From a checkpoint of a small image denoising autoencoder.
Model: 48-pixel images, encoder arch vit, encoder norm layernorm, encoder activation gelu_tanh, encoder patch size [4, 4], encoder layers 6, encoder width 384, decoder norm batchnorm, decoder activation leaky_relu, decoder widths [48, 96, 96].
Training: adam_atan2 at rate 0.0012, 13000 steps, batches of 128.
Rows from block 4 of the encoder of a small image denoising autoencoder, named by matrix and row number. Rows with one number belong to one neuron. Each number is 128 + 24 x the weight over its row's rms, rounded and kept within 0 to 255. All counts start at 0. Numbers have three digits each.
After each neuron's rows are labels from the 100 images, of 14976, where the neuron reaches its highest value: "colour at peak" is the nearest of a few named colours to the mean colour under the peak; "lies over" is the class under the peak. Only what is clearly more common there than usual is listed. The data: small charts drawn from random numbers.
# fc1: MLP up (encoder.blocks.4.mlp.fc1.weight, 1536x384), inputs 0-191
# fc2: MLP down (encoder.blocks.4.mlp.fc2.weight, 384x1536, transposed), outputs 0-191

fc1.364:129131118114104110151134116133088118139143149124135123142140146135114145139149113087110141113152122115157134134109124094144143168099136128135129142122110141138091117100130168127122151131131143106127119115104131095162125163151130131134127122127127123039145142112138146144138125121107124099094151135111143161142156142160120183109150145149099103135110113128152146145097166172112103110125136138115150155130108135144129132150148120105106120166121124209145173109093152091135153119148139141134126123128097114138147125179094131136067136131105153138124158101090114120101156134100107058
fc2.364:090122142112146129151153118135172109113092081166101138133131104164119100114115158124125119138148098093144116116097160150148153139154122134151115082102162119144136151128149081154132105137134100142105120145083136153095142124116149139116127157136098128086133115149119144161145137096074094137146111138106114134150126104136079153153121103159091140155141125133100156155097167148097133179153143150185102147112178164116129126076130143102113185102089101134138112128139140091155111132155141110128086120143148113173133131126117143121147062153106122126140121172103169153151140113133137165
colour at peak: brown
lies over: data marks

fc1.102:111134171168162116061149107135124141211113127140124126139143102148155181090134166102137120090139155131123119113146169099118135119156082117104123146161109108134155132131104144111139119098125128144105099165137109203093119110139125130151096083150130128136153106102123150141131136137099114140167117143174132118123161145147122122130093097038128121117109127097132146099139148104154130127127137125124123122113123163158111151158188117128150129127121158109092077124161141117119132148113120124142131138101134117130125130096131133143215140106143109096116142134100124152154179124132122163
fc2.102:100138118145103146110126126094102146134129149119128133123109137155084093135095131115176139106161158150130146113109153130140124149105095119101161175124102143121152146081163135123123155171094091166156171143109141131158130092105134145143147163122147082126138148121120138129090089162062165093135136110105139109088110153116152119132113150123144120092150107147116108143095139141131112144127099089132153104115109160159113150171155128153110109175152093160129134135113116105148132130163077101137148125173123129128139100101093127144128135139154096154103105100149082115177133105093163141
colour at peak: green
lies over: data marks

fc1.225:115121133117134162091157085099104159102106128187133132099147142146127133124128179167127167124168170122092103147117166134099128154133099089142124145117132120083134098150117117146151138111093118154112145121121124163151127118131139125122130114117111220118126138101144110127130145135116117136132151099115124094141130113152135135137105139075159095146149152154119111179189132087100127173143159084100127140093139158113148114123114127136125108161100151131119115121159131148145128116127161119102120124111127114146169141151128130126190096157136112083178160189119161140120184092133116105
fc2.225:144118114102122146093152129118131092178132153104133126110123139113098108107165118135153101123106148120126110115104123106111113174113135130116140104120195153145176116127142161145117136086113134127139104152152114107127083138082118141121133136118135088097146079095135127154132141165138130178121157135121154147141118138115199137183129109116148135117130086133138125123123112115128145124134081102141209075109166161191104141130119174175135096158101138174097128133105108121152159149131131134088134139158114075126146150118147112133169055083110122168133134144146110152198125118138117127
colour at peak: grey
lies over: data marks

fc1.160:148124123171136142118176096106099145143143125179126147154159163107139115126114136106118192111123184105128132130079136145130098144108105088131164124111065139160151128116119144187154130084151122096125077137123126171127141167142116092108120121133132143115112133143138134173147116103119136154135101138165121112102090146161151157127158159120146121151125127129095122091109154151118103123132124107117144102163136123115138155148133169137105164120129139115179180111109135109148167098152137147130109089112105138171088131104093096153142151107134116136155114110144147132129160103067140143
fc2.160:148107106115109139154146124101180154126078132122161119132138137135117114124112113117142163096177134128112128152124078135136128133136161107122117116123118158144113126112225146111106150077102141181133143114142186089104167125092157155138135107146161159066111150126141142116127148138109119172174140114144125108124162103110139102156148095120124116181146145122136133108129109132155140115139139106180078120125104124090140111160145123143129118142148085145111154096126127116105137165125139141116173122114112123131157116102108098085128161141159126129124153119160113097176124147117136143
colour at peak: purple
lies over: data marks

fc1.731:087126160176133120154131114106143147092122131093097118172161121055150090124168136098112093115108099138137081137135157144145093117105121113119140094180108130131115141147105188121120102080144157122145145144109133123132123127135099076132145153126186120121080111144123160130164084097117086137114107125132134108107106171138151129117127146154093140083121102140130144055091151174165123129130110136117119094169145136138074131145160162136116141140115106126180134153122129115125158107153104113110126135158088081129087151109119131133136148091153135123140119106102120160112121113125113144
fc2.731:110161141133122144127127100142125130083122144141116145163117125114113089156145080118144111122134080154151114087119100175131151140142141165149118084120112115126187134138168165069131133144144087181128128147116138131149176130144138154110164140112142067133123156125120174153154155139132151153163120137081114121098134118103120162104120092141109130116173139112156116062169158142184129157131133148137130158101133123079108146148158158120166151137116118155152163089155163102151154153138115128089161106133127116135136149095158110105152112133126130095162093124120138118165136124114143125
colour at peak: purple
lies over: data marks

fc1.230:139125131145139108088127110143108130126120129168177143113132134157125189118136132095116120106153132110118138122137170071119157147141107125144103176110123134116149072132118104134128154113124140154120070115141133157108127133155156169125139085175088213116153127135126102164102160119116143102153159119144099118115134145127126131127108168079132118189110172095147114189159107116100145119140149094127155163114105156131192095148104097088141120135095146134094138137178121122118086144108142144141127106099130159090103132074149140144197103183144101134137147125130119140144138111130118147
fc2.230:120130075072097128128104120109210139104116154132133102117127134149113142104092100143151138144099124130105113120097126145129098145085067092159121140124144153086121110085103130123139129147081107170135139114131096134115146109144139129125117096087132108102111103123107092150123126143078167140151144107149078151145125102120148069134127105101146117129121170095097105124126133124147109131122114123145174081076113118185149095132112133151139157153176122119099106121137123138110118114107115098128110131104126141145133131185120132127182134127127102122117178090141108111162124104106163163
colour at peak: green; grey
lies over: data marks

fc1.705:145150131156158118094141130133143153155133122124132143107149116128131161118140174115098111123140157064101122113147162137107152095170131101137151125132138139115113135158140130151149138147119151149103102120121117170159119094163135127113098160178124133125161123083145144157115119147075143166186141143167131127123138131093115097137058108067105152129133150082129117142153116134119135149138149139129138148096161127134119120123163117137119127115126140090037104122217108170117126149091117112113121158134118121132086155085145120124172121140141088111122142149097143137154155090167113159
fc2.705:107146130165116150134112146097154121104134154130110157140110158102105145143136157137165071138132089152139103100173161117138141120145116106135142122132110148140088141115138127150163118194083073124149084090102127133140105094120150104143132111105117100148156108089129100116120123135099141132138154126130146080138157121118107153117115155128094156143159150166121112116114092096112085133147100147136182092149164156136101106108129126144139144072089141141155136164123164149182145103134140118161123138132160131107126109138111134109128121170099150150132105140137101108135128102099116101
colour at peak: green
lies over: data marks

fc1.427:129141119157141144066132124158131148110151120118114101133110133108125134120081109138125163118117165126131124139119120124137122128087119136159113118113092112118133159127160140133114105121146136065123089113155121160130089137152129119112155121116113124154109099139111101138129132096117128137050139131123120154111116152124080151105138165129138102179128114161117172114152169122115089144133142107122141092101122128123133140120142129130123124100154141131129175125084120083124141107136123118115147168147114138136154134120111118111100145118115154139120155082176111115147153141131157114
fc2.427:093143179088131099152151104099143133118152134135129141164164135118139101117098128129113100141167133143110181137146077150154106125123129148114095129108172146158158164133139124116124136101137140143121143124106159130129126141117126178094110147134124153132134152116116124124141130141069063134124142110130110156122125094059112137139117131153142126132112157104184162122089167144141151160122100135161075132083142126138129157104109127113139115158181117112138149144154137114175094131115142100116100136102173150139104150125137149112158115158110110156128103163102106090151128139095135118
colour at peak: brown
lies over: data marks

fc1.606:148148131118140139086107145149140125107137146148177091137130133181146152116133125089145141141147127111135131133127112128119176122129124151119120163090144132123133064126102128094137179145066118121118107125148150133105106071117125186133140070136118182112136117104104128141092117157129153118158132135118139102113122147145128126100126157100158120148106126113166141169103101096130138102127153154109129156112145161100150100125115137077140117150157173146121118134112130131134103114086150128138135152110139158111099114112128146119165129147162090155067173173102136138146115106136114154
fc2.606:153115093118114149147167107123116171118099151141132077105142101150095134151124113140118117141136109097142097135132128109152127127146097146096099165107063110128081133123074106119109164094140119158169165126172123134142082111126146171143166121120114122140144088135178103143117155140092167137141133103162122140107127129095161107106144102106122133147157124101111110125117100090104128113130103131155122126096139127119129123106109136168140166136203104100123061165104131121140101132136115107101132176125131135115124131151085158117110141163095096137111141094123109085165119119086133125
colour at peak: green
lies over: data marks

fc1.632:126116144120130105132142093135130099128134146131112098139130155154141076115101146120147134133139159129109114106052113078122125123119124156132096166145133135115095137084143097182117171131090119135180112129129106109149115107150077113138093147128137145139117170125142129130100136093142139132114119130140077154123129135091104120137123171134103143070147159157155125117141122135132159133134113108066128125139153140119131068107152159026102101128188141120078126096110125135184123135112103110077142159110148145123114070168134166163121130124132092152128116178130124091149128144131139175
fc2.632:117148127133102176106135114150112123141101134133152140145144109125130136152127125108119126170111122130124111098144133116133113152129100128120156091121139100124125165087156138076150119117143135115108121104094139104134140159072119100088140152133148100118135123102118132123158120121117135111098178166095138094128106112168148120138114110084117106196143091117133075106116159101135144150134192099195138136087110136157119132108133115177148200144110099136132120108104130129096125091121154094117102133112149079183178134121106113142141108104154172140109131087118111149105135145103116102
colour at peak: purple; grey
lies over: data marks

fc1.590:128109153121109120129152111138112103127118118113127144159115118110106125118152121086159129096108105126150125136086133101132090166115111121156139136152088131168107133103144164128123107101139096117130135112103130124129120138164142083155135119121155140113151127150157183107111115132140104119130125147149135146131083150119134126058179108182163112135133122145139115122123147191133109091134111112128168118182103141157110143161178122175101161118119154165161145127095136101138161103138113151143143114109131116151161124135137117158118120102141155147135150104124109116089112140109122084
fc2.590:155173166114119098096121079148139136143123161138118119107105093157123106089156136117088117118177120145102101077140144138162135141129136130160107133157116069084153162106167161125128110158151156132119146159146126128116159127123130136089113133143161165097142137119116170108153158098099107148154143104106131139146131116085131154141124123132091128158129114166146114128111155157124137093116160175172097115153132152122139143102124131120129088141095076140134112128127149141123104123120109155094120154107134119153132116109157168146133075124106124137105131151132124151122140163103108138
colour at peak: purple
lies over: data marks

fc1.172:158112129126124139089129171133091118182169110159111117108140112139125127085118145150147130120145133087109145118133094099138123093137142174134104138129166155098153079141125130159109165132121152106124113142139151125100100163125117153146114126186106153135143083138119088129122103160169128096149110110156103130101118081084127101115125156117154105150134143101111109127152120104115110140105155151130117185081162155139152142121121109122095129128114123142103142096160113138126097126088121133170130184121124151119171140102148142127142054120120095095097099133129150132168126149127136136
fc2.172:123112099121121131154127168103122152103144120122087127128098085079109105152142131125103086154114141102180138130111089126145124116143129142153147146103163130094108116102095132109110144117115108173124136119150132120123078130147155123144154107069120096123138140115140120157158140122164121125138111145148158113105138126121165159102160123108129124142097167117103151203113155099127134111133172101136178106117142131169139119103090112098129096157174114198155127140095146154147114129107133118151124121137197152101118110087140114145131145177105123143115145136170099085163136131150115115
colour at peak: grey
lies over: data marks

fc1.687:116158139141123114160164052114064112158126141125108117138167143128134150124096155077104133162134166140127093126144140155125126173148119096128131093122173107059120153128141194121149128113145117091107113122131193112092133122115120138143147140135069135082111166113146167135117135144135128130167133110113125117101125130100115100138075123094122102146124125140117134080138144090125145158131131168137178155070136140094116134092131103093132161083122077133170157114149132133108106119124127076136144135117146160108098132150149194134150127143109131089134116144129144123137142134142089135
fc2.687:097096119106130138151091159117134109106121127156138152144140074107113133112155142144095130086132094118121157127098095110087143095108131111134149127156094176178097153160144094150141123154154187164098106130119126144123113133124138136106126113145146120135154139126098095137158087118120098121088115108126080126139139117116142149145127152132142083100109068086072131129105105094127117130144124133087096113115168089170110155120102093112134103093118118143169121128132135100135113150132102119153094147137172144090116150100156140113124182145106123103102193140110090114133144156113156148
colour at peak: green; grey
lies over: data marks

fc1.620:107120121141119154076175101125147150166135087135118149123151130130161189072133157096105151125140148135119118138148183139109128126129100107139144147124106129131178132139147146129125142117103120156102102151130131153100133108173156117105114113147113135139147082121149129167111130121108130158182121129173122119138172143134106160168112128065153111138124131075123155112112129122128126149129103113132142134095131128117124128150143130118162128137138126103099093121189129146124139112082095118114123143107125125138105118107149141127181133133146104098107109131120121150181167101135136163
fc2.620:184137130096158158177141129109113106126115136036144140106115169110096077111115117128167144092129129163102134127133151150125125105119132089145117159118130159111165150135126124116130162180066115156142147167133096116136130128107108113135124130100167113133112149094119130126146151107127173128157139095139103077132114083145096086111153141105115125134109131103086105137133100149107135106131161080089132126123139151076156153108147101135105140122130171175096127099097144164100143137148156163117088177127128150110145117097131115136122095111109123124122152133084115129151088103072098115
colour at peak: green; grey
lies over: data marks